A small image classifier, trained from scratch: batches of 64.
Rows from block 3 of a small image classifier, named by matrix and row number. Rows with one number within an expert belong to one neuron, the router's apart. Each number is 128 + 32 x the weight over its row's rms, rounded and kept within 0 to 255. All counts start at 0. Numbers have three digits each.
After each expert's rows are labels from the 100 images, of 14976, where the router gives the expert most weight on average: "top examples" is what is common among them. Only what is clearly more common there than usual is listed. The data: reaction-diffusion patterns (Gray-Scott).
# router: router (model.blocks.3.mlp.router.weight, 16x192, trained with AdamW), inputs 0-191
# up: expert up (model.blocks.3.mlp.up, 16x384x192), inputs 0-191
# down: expert down (model.blocks.3.mlp.down, 16x192x384, transposed), outputs 0-191

# expert 15
router.15:096104099203119144095129118151120184089123100171162100191133155117124092161172158117154134117097130085089144120123160177054150187075083169055097097095119136093086170157054085101132081194137140109146154177126142122159081150143055122116127085142148170092120115100140179158145065094100156174080126157157106184129105090158133103119145113147088151105128118157110117147164136135113107128096149101060175077091119116087165141142198112144124089115120181130144099133163135146056118144087175151114157091142169152070136117144112083134166123081084123113164159108123109114095121101152124116
up.1:074064107139154135148140117118136084153100108106133157160099196108138162152140149129114131162158153125119109104119151145122116117094142079139058116057075092130108141174101141109133137107131141101133119155129167103190139167141144116122147130163112131151080166126160059154125192106070136078169157128094157159106041121123160153080132117095140098093168115109136198088119095106136059115139152134205087123181120117074127149071113126127118121117138157159046142051130108144091137131163143117166109093121127152129060123146145109145172136231125113125072172139157096116169107185076164126
down.1:144180157125151094115124162127134110137108106153139145149099165097121125137109163113115163109057165135124167157122139114096127140115164117115148068144057097062135124085136185064099134097136134160109159089162097132133152128165090092097024131160127201160137095149125136124096098126129136110136110110089200136128101203069116105146077167115110156123175144121103177123115136200156126083097132149103188154110092151175137135148120102133087145093125116057187098160072135158128119203114125124155188138123170108173156118140168166097045144104171130177090129110090126101182151114155109099
up.2:128187170087153133127092139129091156091096105177154090140096079130128177129151059074215099141058129107093107133120144145137109148148123107172154117112176117118106130211143143166107167080137098145113184125213167125108104122134095180080114135105116123151110105133096132130161173107079069152171175117161115126183140130144108106087138150181104153103107131112070148098101110115124157058113146129155087059131127063159136180140067139100150107114085139121153154160111117147138123164143131117180084113172145131207201125122135126149144154150140117158099096081114155133152184082126120082
down.2:134100175140122156093095179185135131145073167141097098139102126137088195161164170153090137095160155146124083122134051124094119155143102152098143128158150130135168123092119146094102170095192096136081128114190144025112127116129151116182120075164140143141152079123085090120161134124060121125134084125141182154130101128114195151135138140126131133161194141191133162164113134097091111124168122139144128175152093141051163101133039131092162148130127058075083169127157095098095142083117136094206145110149145159094129130119146098112166112103140123135126136080102140108081160159108091170
up.3:148124139072235204151140138115173088079123146147097062121167114104116084103084137092175155071114132095160116096123144114146163134108139102136132125073086105107143138096149126101172135124165134135158139148079096113081108185173145131159138150210146151116145185138136145096108143112135070130133197181095155069138096117123113123158104099120092131108067138128131166060143113109162164171132169151141119139119109117156144135162113158097093139155125124156149138106126115163145143188053168081115123075145051090142102128103151154128142138082128130075092213154128147163176090108115084081
down.3:106097120113105126123161193064161107103174085121140131174132155115059135136130084116122131088123112088126109138112142112112162077119113096115134134086189142171204172113119111142123070214141122143129136097168168198088145132161145084158153116130177163055123130137086129166182058144154141135187158119119129111127127084121124080070182091110207175105073114126186156166126154138128154136119181125110082143157112139162129116139111118148153133134132124146095119117099088099133054109176126069132140108167176154180125155109075090141101090079111104103158112145136107125195080085116099142
top examples: vivid; feed 0.078 kill 0.061

# expert 3
router.3:096136100149104118129087138104122179149144173185176152111124089122170081155112130105096091183123107079120176093097105175082138151134108101077061086107076105114102160142102122122103164139067107145111147110070162163095112067124133121110116121103117084205161178126166127172076125102170103093145164100207178088188123093157176116102129161141113105090188115153162087074124155126076143114098087147170097110149110136162093143076091116141109106065114140118120128125111064139139104107091091101134144138101165119109124127051116144178086112128115098175138146123129141164071144108087150187
up.5:125085170107149137096126125110101094114136184102120175094103163162121105081112121120180073120137104152141157108166063160084155118131139163118157133058122161089151115089146082106136092121140165164120185098138111077166174096134089122150178190138129136117075131164113161086108112092087140152128162122158098042228118157157049092159076160111154133118101123089143103074111143122107110102136115163081190172175156132119126125189151058118168150160099105126159080166186135126105167142165163163086142120124075107156123116142108157138151160082173109177118121119108169119139129103137077130
down.5:115167048150105080156136154129084102159139081076128159155128081115091137140150040074110118078139131103131136090121129157096101084106167122151167088166185181116156103110104151128108149094113133118121079189115147171121099101115118121143096177168127086193123123137147135133200131116153144081118150162135126159140147142109145145131151129101130109107096116177177141121160168140139192172073094150170103068124083119198116139109104166146144067069134142097150124149074147057130123103137062149113140089121130142157077108121129101148140090140191168140130145196108129162081155205096110177
up.6:124091170122100145156053084112162141109107130118102098206070123158150117115127187095143198158180156165160136117161170147120082113106113134114193086107092139134144158140089106157055100131173159091129116139165094104172132125192072164099153111158131144124160105086110140182089153099139165180164180126182107145103071159113134134174137121087126173140127102134132153113140125142093097087170127132127108167137043057093154150119162158201167076177126098137148131134125085144138115122108112065194097116115154145138127129137111089106157131149154168165073105119187166156137137108159123168
down.6:113085144125145073067151133115076129106159090143160135122095123161090119137084118073124145129159131142130113152110134147123115189151105155123115175074085073148143098104135152192158135135141133126155127103093105154120118154133104143105086100114161135146114139137192135173158116062097093109158165137128144179128127090152213117130132094147129183119111173105088123130064078111124167129103181131068107157068180135109115169105078145105140180191215116186159122110158115086175139146107200096158157108132073129167105150106109121089151148085112111124118183075154124116131131161101035192
up.7:115114118138055177152171146133162056092116164121162146142166148130117113108177168075137141097135137145099084089123094084095123196156109070120115173106134130107130076196081129137119125076128122108170115141120036154063096135095075154127138159108150175165098153121193140167152102066139121165111124149129139105129149146159164156164128173115093130095173156086113163120156081152105098115103082172153180146097164172113085130084124085099147144125105143120112070135085094088134037090162127171140148133148157137127141145182171055126131102137101132117221142129128148135123137146125159118
down.7:129081078051129166148161061094163134095211088116119120110134163131085137148144126103139144093104090148090122143160130147148104118143097154101147132106098077165190163168093087086119182113119197159123160091135116211142181150144126123134182131166093121095116153178135141108116115149060127093157140124187090062117094126105125160166170115131121099147082137108061122129153138180093105145088082093120108107174131168135107174180073096131098146153173164156134167162133163134140149148138142150087098127156150067136104059096142141159124101105143115144148153055078102135108066137086133134
top examples: grey

# expert 0
router.0:126117116098093065147109101101132136147108084145107117103155135130091158168103072204143115123180102111140131173094160116158085134172143100169155147134109097189106111137163142168104044039131142126118133113094130139115175158144108177112168121095107135096175143135154149108077195114184154116103102141154109135100183083098076134116122145146135103126082122077150169127168098178139072086107117079114184140170117177122139091125092119122130108156165103131147124133139168076108106150161088103164097073104105073220096199137166138047119141154121102132174120100164077136148117134157118105
up.1:131132170173148159095125092083171117108124083144098121154127192154163080093134081135091085135144117168086102128149092140091159157113188137126107167100106045112119130125151092124189127087129130137131140106123164052148085096094176108186132107107171162098103177169118139128152127122066112131138114122087182119050116119156105113178103124164112164127074158131117125082186160139095106095049139141104110142091125131108178184109109083139153238139134111111136188133131176151115095144149167138150119121141107112166111200128102124175091135108113085129101137110148093104184088151173139176
down.1:146078195173122121137096108132161128104107126134163124067130163183094099172106136146132155172122168184064143167083108131175107145210125104106106165101099138120153110114099112145178156101027130141165127102145144166101120150124078104145120054147172122211107127123082083161163103100193143107126114155164088100135154143096186143136103124175140176059113102104110100107148110119178099126138139103115160075123122153177117149120138167063116134156138085097093150087142163183128165103127090088093158129146144109089128139102152106128124075126093063153181118069157135145128079139168130151
up.2:112122138134115075108123154098168079079102121094148089127103108142080094143143137148124084190145123110157108158164063105107087132138126130109097146056039171182137102122135072151147138128232154133093156086112165132160109178135110089140149144154092176143077158172161127083080121088151068179106117179127144136140068142181135112125138116158124107142116103150152107162152108104155045134110115168173153110092117178132137165133148112160083120118136127180143127062106072120096113151144151131086090146090073126074208110101066084078164125143116158124159130155118147135109149156142102125
down.2:172105113123112139121123130138086137142162135143106088107181160159134158160113096181090183123125128180114140119133130129142143075109129147162084136137082092115104085147084096161111092155105121073059126194116133120115183154151147166076176204113161103101089177187137152162124139143197162112168151118147136139086214117075119165083087158094202088186135113123134132162085074160093120104182141180138114127167112094126129162150096153157162129207098111144181156120076095137140129150090150147119116173170074125145113118091142130083123196111127118130135114082169151107119152143185133163
up.3:173110149194129124096075131134152110079145133150122120093127089159153086166175149137134116101034076136140110138159146125188095132148159096143120124172142134165084135163127157154162068180064113132157165107081157109087136137127108178079149101097140079153167093125167097127057148111160076116136124120157127121188104124124131112149121105217155189132125172115105169129153182091073097159175092150089120078132162177125063164159072100142117127177142094125161167156113127111102095135100113116189135104097092094144100148078140109184072091119107113158161147094135096136099153106134115177
down.3:120138158121134118181116116059135147113121092112080111079082131153109112049148065189126147104156179052132080113144120136094123165171151122145102085174131166108086103154141135102112144111138177117134108126074110120139124090146083082108077194156179148104110086158117212124129153047087143152113098140089107095183145121140134162155123165138172145101119122104129123162101200137070090138122147141154164130170128098135145141122145151127112152153134132193101159083144160081130155163104092140122160098107120104103159129154188052120180140121103237146144158137116129111154142158134058137
top examples: pastel

# expert 2
router.2:129127120135094180118114098139195104184111178134122063110162105154126182126116134126189121150114141151096148106115135065190096084154082083115132170115121129154088123141112171067161138068068102154132121080104100128115109068091161156125122164142150112103162206112104132126073163137180181146105138105130131131122152164054139115120135178143167150150181097134126046111104177082131081112102203140116124150123182091159173142086134162094125148168128126090056095080158132166090127107119075102087115118118125099194147111124136115115062116099156164126151111120167116095161118099107145088
up.4:132111162153145150125132147143104096070097150147134130186137140125143162160160079120086116121161066132059083147159100081207096168100115146082095144126068106129127202141128159148190151086099192140145134153177122081170108112152134146106173104102132138101148077146139121127106202077129088123059102148168221122166167104158138116149169133154136113108105057149176117151146101106137122139154084143099095109155183127179106142137152127097135169087127075103090142125132147179142123123166152145089086117169071162129096062076091113111129132091100101085104133113122097153162129103130183167
down.4:132137149147137106122121089139124138139101161167091117091138099124165144131155102125099090165098138150107090164090093130133127121133131104107126116120126133120146146142113123117098112072138079203164110105112121127102109115120162056149040133093128139140141159138184111089089115129153143072120093062093086186091145169143093106179101187146088134117092254140126151166127146107127120098094179099139158198172142146150132130164092142123187095099118130161120109062165067112127149129159132075090170087115141090124175103190102157141125186156142164213138140086162114193149113181145094136
up.5:102159102083122104174125160147119061100181141127126172130125076097164093102068109068117092104086119082156088082176097128144117131165145132122102172114146114109137101143122120049131146073161119099127096126187137108154160153122119126114104172169133168073151192122087105112108112112110069067087114127145192140058096080148188069148118140141121118112120143104158152146072161114108188129156179107179132143044169112102140151165115097131127153078154145174113135100172152140125144169132142133110157211063147127064144128089115154146150107106151175121133146075143106097113160083127108103
down.5:157099215148160117099118160114129160132175118093143126103082129089104150165098124117166108150100103135202114172165148124108124106098082121111122140131180161120078120215109082150132120130140127145067127138132167095072123140129130147138179150109073129086167144109130157087094062187092163137154112133164110153103150129116110131132162089182115068112089111108129098126128197122147175168139057094166131168148138194078161128114100147143132180109124050158145138168089183126122108067124218118175197117146111168158152105115148114129143150136138099120056155145106142145141082174150145141
up.6:162069106154164149148104089157137154140136196197123098155088098092189100195154189216118106147112103126111158098094152148103083158191132106114100134116124119122166103141082184119116131109141148078084151107110150146126151111157165134098113149170161137135140161120090092122160079082094130099154147189096099133099043119136118106055127173087165131154114145118110128123153064130152149084111110118166148159124086083140131148090107068090162093151082174127083125082207140132137135148103139170157119138186084120101133114146190066165136089122162109117109121109123114142156128137085153067
down.6:057109147205155080132154147147170136135163142180131150078114193123089137087145132171141149102083118111099115102165187158115096152108130130152104098112110094153162151145089136109116102108146128135093103112159177112124126141122126163192162115106112164106144144132143059101110106082195215164125150151143121085126151125043161087185147121133131095100106036095112156154088186098111140071138159099093112148098104122099063109158106111080171146073135133128137034166149153094181118167173123092155165124148112142177160112133126127132122096110096105128123137096071172100112167123132128171
top examples: warm

# expert 12
router.12:107104143113144124102146159085178108113112157119071163110130113093154113136125135055129152147097095155148166092144149122116156089133119114154088075178183079110137132160135075097152123100128067085101149145143169093129130171122186066084160097177095140079137115173083108151139118196096088074138112146087179102134190149114176135141103132097170173132170167151129178171074119084141146120167141136153103143144160170177095144140091140097096137080140125158122121165146088092084145105133111125068117178178098165107200141135094137121150113145067154121108084065190131164133138065134181156
up.1:140108088165153208124098156132120139140094184139148192111111082147131169130135122085149119127143134199214108189159185114122124139134126089131086138112089107119157105101133113079114113107088133126140111051155111100144091114177133181141071135171129098130114088085186123093113145131183118105049129054105085165160126130137150108165140113102172103089118159181091175105165135128158129096125135128114154092138161127046081143107124125175142084102113105106148112139163217131131092128152186084157168104128164131083106107082143182103100140117116115134148154143143108062121163151095188157
down.1:101159201135154165124221056191095176126110087098121157115115088077148099182087102139064134163147120147082095081129138132146120083111104068166110088121083136132130139121140105090133151127114137143173163141098072110150139119125139163133172103160167107123179112083130113130150095142141128153111213079068122112076166140122114139123118066113104179129132102127141094128059100094196129143177136134178161119106172127165127156141139078156197173111134129134073108115184090133119142153083123109064133125154092113122103152140120156182161131153129217141126131138154097157176133163116121096
up.2:124170098081073162166158119126078117141153148168150090091102114172149156143084158131101111058147158084095152134166118188129129137167118117104111114118113117131130122075113148072079061175120122188138139136143077162125173084069143151131134147119127092131116155083066081183137123179150082136092112087156152137137156148124116139121051165186103168160140157145140114120178118158092090134163186128128106079238112093116059154127139134179108171174146096082116125134168098131168127112120111084180155129119073137154120110096137148062097183143150084094123134132145161143162101142103121095
down.2:164182149048128123174121085154133121121105131113123163096126117147084117146101154164165097121147209132058107134135190118081136124152106093152111132140135177114130068120117117131128138158136087122120160100121129155134143165097136152130145133159162069133121142135152131158165097067120112109173172108046115087166156053130087152076151130078106164125132107157151084119090152077140139151166154141124080105134133125137129121167124208102186098124176104128123079148112094141089167127113167133134066158137109160216082145116129175145115123079102183072179098169089162203065110106159130137
up.3:107109115170126123098143136118105122136141141166153129117149098063135148097153125135100081101107154147140109192152128144111098102096089135155117076143154056093164155112050146097096104143168135118220101080053117162156142200151192160108152127103109101113098098184126155147148108107197094161213131100090144185154104159107111175172187108085127158133136113132148118140131101196132140128173115147124129106125128128116179141085154139144118130075154157178062106085063163146164092080129149082146153124116202116123086124108146105112093157115132199152150090122106144120122154120061116131
down.3:127147159166130126182126156134145080109081109098131194117172141121195168187207144163133103087131148173105120093122134135152156118157151141131095089104134144069110089103173121122155195151051107174136143148151193094100072159100129106109099167130114092100117124133155140058148114198114148070133133119125144085087104118133152085107051159169065108094166126149094155088127152117139130154120157140133141153160140149110116096107157122111086174060089071085076151135105119165075120088083138158151124151119175159174113119152173121122133148086170114142120161085142094128135105148201069147
top examples: dark

# expert 9
router.9:127114157099087092137137077182095170134109137168166114116162114154158128156136162093137130135121133187122123106115142137129146154079097151070095089117114181089149140133135093097128086142157202108182077178129113139077117112141128086105102071069161117186092101103116169115140076081128172160172173132132157152127077177129138120126142069112139201100084085125130109133164162162109104138173064153130112116170125096090141051156107114156174123164139138131073166173204192166147117141138173148154090103150137125134169096198080121064151156112158123143141089128114127147103142145173072115
up.1:110127125142187117094136078105159147134158101124142158097110128122089155128162123152115156082111090159085164103109122125141137108176144168157111137134152164163088187104102103036105123159164110102098152190168159137146136151174148146110182170137169099129148136164098143115127107127104153072138038167101149206128093064113077113157142104164132069059140130094127087154161139103185127135163163070088095097140123146144153175123114149179105156132196129135137176143114134036101112087082091072125118142162120092114123120099089120206129171104137155110121145140132155190128117070118095118
down.1:186128111041100074139158154163085146125082079164106117179102128138172107131124142157105095158128096094233132150109128098141119093123074142076094136124114110151121109169155184143161162160104170241089081103126080135126164145140144124096099175099100160155129198152142111117141153132119100150098108100117105176113160111099114177167122141141106193095098091090195156148139124125128111097103072167130138127145155104129085117134111130123104133119180106145142129164173200175117186108133147153198076087132101160061175108126159138099115119140082124111147071102128152130126115129101104151
up.2:063104124107144106218103132154093120103129086145093111154100148149184127163138133080196109129157152103125168063188152171111125113167144115169112126106114060118148150191186156147118172134100113120104126132102104138155083123129145127060159103110157123155061076135101090124126071147130130170124138157099062116178139091131133136149135097133125110170141162137132117119191089132170125138138073067149135067115141093130094176105105187098145165156155149106137118093139170179106153183120083127103162116175040118137131064089182128140117118178117149149123094136080128133140170165053129123
down.2:145150137168130148104153099110187121166136137135201096086143136170139121095099174139123103144113086184169173146135128148166109126174114087091110148153135172173146100081133073101153146100124138153143122135082153110110126125114094166174158139175234131180125109136168135136165127097156083094155143140039110130122154141079112115049140121118134115047119069154088140143156134122140122140172136143091155166134172145134218149105115135118114081085097071167098118163137119180129135126133101100092091118072093122153077091136091092163152177113145082138127077112126167145143111081177119051
up.3:083125141180107107182148119124094108127097152080080107153130200150127149110108098181136100183085124166177120077189144161182139111156145113165163149093143141125093154142170048084102129065109140183090165131086126130128094101122091105147120122120133120139131154178106107132164137150079074070110169117145136079129175147141040123107124141036128116077171124174139140121152118113126133113156085108065086148172155142186127140083148118113142132094118166110099136170161161126130103126108077158204146171111114141147158193154168147100116123125082096162071102114119115136147118141171167069
down.3:150150078156128123217097127109135061114163106191121175157147121072135098134114160131169134112145150131114164139177125094125151143048101099138160111153104141145115199055143076175144100116128195125142133111085043134144163091133088165098153195140131089123167093097171118135164166151066129113148097074103169121163123062124149094102134145122145155076120122155121159116106148130199068119101144114083163152142084127074122042123120150116168101151103161122168114139140183116131133111102164167162165117144138168121108102083136130122155171085142117116109126074140160123151156160186111153
top examples: vivid

# expert 14
router.14:131132070102166145123183107129133170143121092118215132125114094150143120154098168099143207137165131121115117196107161183100179083163099177146107136134133124113167172146197097113150122134151171128137135067127091107127178185100125086152094115083192104149150140169111104154174121163174109153140092147086110176059147145165092121111072111135131107133122179101108184100148091140124131143151168154168148141080104106106154125149167168136095112183094100132094106095119137112121103161158172134120090141177175125077121127164175068089139147182081087129055099134094147109155137158197125104
up.4:180129130104141135097143125187120126186148113047069146122112091113130102165167141150116140095144125134105157115155139157104094131139084134151075151136135103116124105089077097158109196109164135155124152104101148091164070129177163173141116133118143117093149120120078102131058132085065174102086114185177141127167093140145128094124186148119185058130074103120144108137115115148091233207091152157123103136098098102107106139126135111143114110147109188158127116111186094100141170112143144086124100120182173144155119128144108122114145190120174233115110118169159149085141065123151100124
down.4:170137089088149093114135164116151133123129108122101117148072160117219194074060092119058112166187173126100125190073159090107126167119123094127080146086145081175146157146150097124150189104147157117150157154142114108175131122101133141149136165119113049160119100147154060133133128116160135079165142110123131126117076196158098099103124149092157170139149147139133099158143181156070137105180074136149115134126164119132074107138147101180105097120144096066090189069083179099072099122142147158146128194151134151110126098123112171116146156139163120128107087110069124146099122150092092136
up.5:180104132084108166116079115114124108127159158081121167151085165157055055102132098089089161076173155104137156093067123058095170133100074127146125141171150143061135128106107152166104139112152157156108049214148167126150138143109133176131204097181142138171100156155101105109128113137139145124184165182103094142115164114092123156144138108170162145114124105164089172125167172192159114149142131170164089128081113102108072174132094178154149101157138096138128186141148085115151117172091160098115087145094099183126135156153111109099154135144112114132157107109105188132147114152137077107
down.5:111079159152168071146154115101150131169200130113179130136145153162104138138121114149107109111182134129072186179113134100136119091147118151086138089058181105151094133166117147094120148193188172078161115110147117101121150172146153117144060138111129144100160122148139112138140145118064110153101067112115134101110128141163119097118162100156160157126126057084135167093172177108032127146153106170115125109056065095154100116134120129125140104123145129132133135145117189134143083133141143150096084197174141181102135109117107090104059190090145161147119098143142124150013136141103152115
up.6:175144142146080140142172128161060091134123117110069127141129156103163093121151190134114172107159173135094156143123137122128123122126127162160142098165042088134184109131130158115125106172117121085135154135100145161134179139117110149123129136101102134115110147094125115134182135174105136118129169081121098102116159138078139152182070163079133228112136148151077136111145101101114098125099138128158191131141143068093086189127118113103156139091161141096058069081147116112121100159089122158138089074096120125076107145185136131141135098196054135128176130171182114092115217152067184119
down.6:080150141098137121087127162121117101171154180127125126213078123151098162101045119070105171148095081177126121155094066138098109154097189087108091154106127139157119178127103166179138158112080148067167101135084110111130104122159151111192124183138129132118115126130108170136153090176122169131159092155115121101157086112157082115030143047131089134109149135095084147168101151137133172107094133154139111131088144167138116114132137087216105123116123129153139090123117144150101123161161121118145093138166076153137072168154125152141107184090161155122113108160125107127168162095104226120
top examples: dark

# expert 11
router.11:100145061120147116105081139076141081143155143109149169134124110110074086112127163145097105108090087111144174115120083118138096180134150105188153127160107119150080152159091170135167122149139061094144168142166182173197112102147137134182127152164038106160125169178138144114147149070161135094131117128142114115126120109067127157142132187180149140117177115088099081113112153139063077173076173153139126122120149128113125162121099167129132134154087113136162080105109100153147151130060078094170198136128106119179152171125158192089159173171173102147133144183166167097113141142106148181
up.4:121072130169130103107104152144131071134133158015131133172106113118114153179167110086095117121090116147185108121137113112167062122101107184146148125114101152121100154126149101135131078138074111180127144128113107178090099168101164130141147129104150101175175184087098086085081162131114117150135119125167141194172140144108159132141103128139175141119124126146178145093067117106119089134132108174105200087125126135149142166144081130086128167097087199140098078087122142040121136136145183140140064100109155166142114117129154153187135132159154151060135114086118135147177179177101136057
down.4:090164079103191110108091126148089141194083144145155061162090100100131133130138084144177095131147116131073132154154155086133143104130120061144131142060141174127145149138147095127192164167099118149133141104137130149145080165151101167128155137127156071139083146174125112126090130135142082162123178152108137108138125065144101126124115105176097138096151209106131157069165041131182153165160148106118131191125125098108094173163093152123175078083116105106158160154091126141151104130134138141166110128164156080160097186158086144104080154077158124135167116203126127136143043166167120098
up.5:107143126178153152207132165179172145053168191096123125172100075187156142161110114136151159172142108155131141161126137212097101131184075132196140146101153145136102121076132147099107079131178159097074113129132094131104111082112144097184073152129141134140112062133101105095171172073127172116127135090145134119197131122123119095106138138159088095145107129121154142139062109144161179040137171057164144117052104147107144128124178127104138107193147119161126119152136146150161122140147082147064081118121083108163138127144113126105106122094160083074134108120136171129098104126135129105
down.5:097072141112155121142141108171118147149150107093120195132142119104083093073134152091117084092112110103120092135107112107087177180185123154091180072114111110163090151128153131100204165086116155120152142113135171178105113162161156136171172159136115139161174098114127145095140083149129093121131200095081075061128175069119107140145191121124189138107090110081125109046153133105162141121163065136094146156122179107076111122151129150160120130129115089134180153181116167127129119117098101123059146087121120144173130084156161131141128172063109136141187088090075120141062125104141094160
up.6:126168177078148137183091170172076102182114116117113175129132177113126126179149149107111127148147155131146136129101122148112143140092127140136148105183129151117124111114106118093150074137084118095144072133211206127169120019123155128135152103133151147103181152099105162151168085099138149109159180081075101175159092117133149132131121138134109145124181118100085078092125107160107134093201142145092107163165104110132172147106139090103137123084139134136161185107164185144082150033141132159161126133140112126169151145137142081107133121142158085142065076093143090103081099043137164157
down.6:108100156145111180131134120037119117108107146153134169162109207093099154119117164189133098154139143111117188055131081180159167167131168119146063225096110140129159128123140194135071097091140065157102186095182143108120108149156093138187121140100141136110154171185124159123102151060135172182097094093117176106157174143179124111121123131070136118136147105123124110120129076106114088137073137145097166123100118143165129167098146127063134154100169152143083092144081154157158086161124176150142140103094120098123117128125161150134139145146133096146181162122131097096126085072127154085
top examples: cool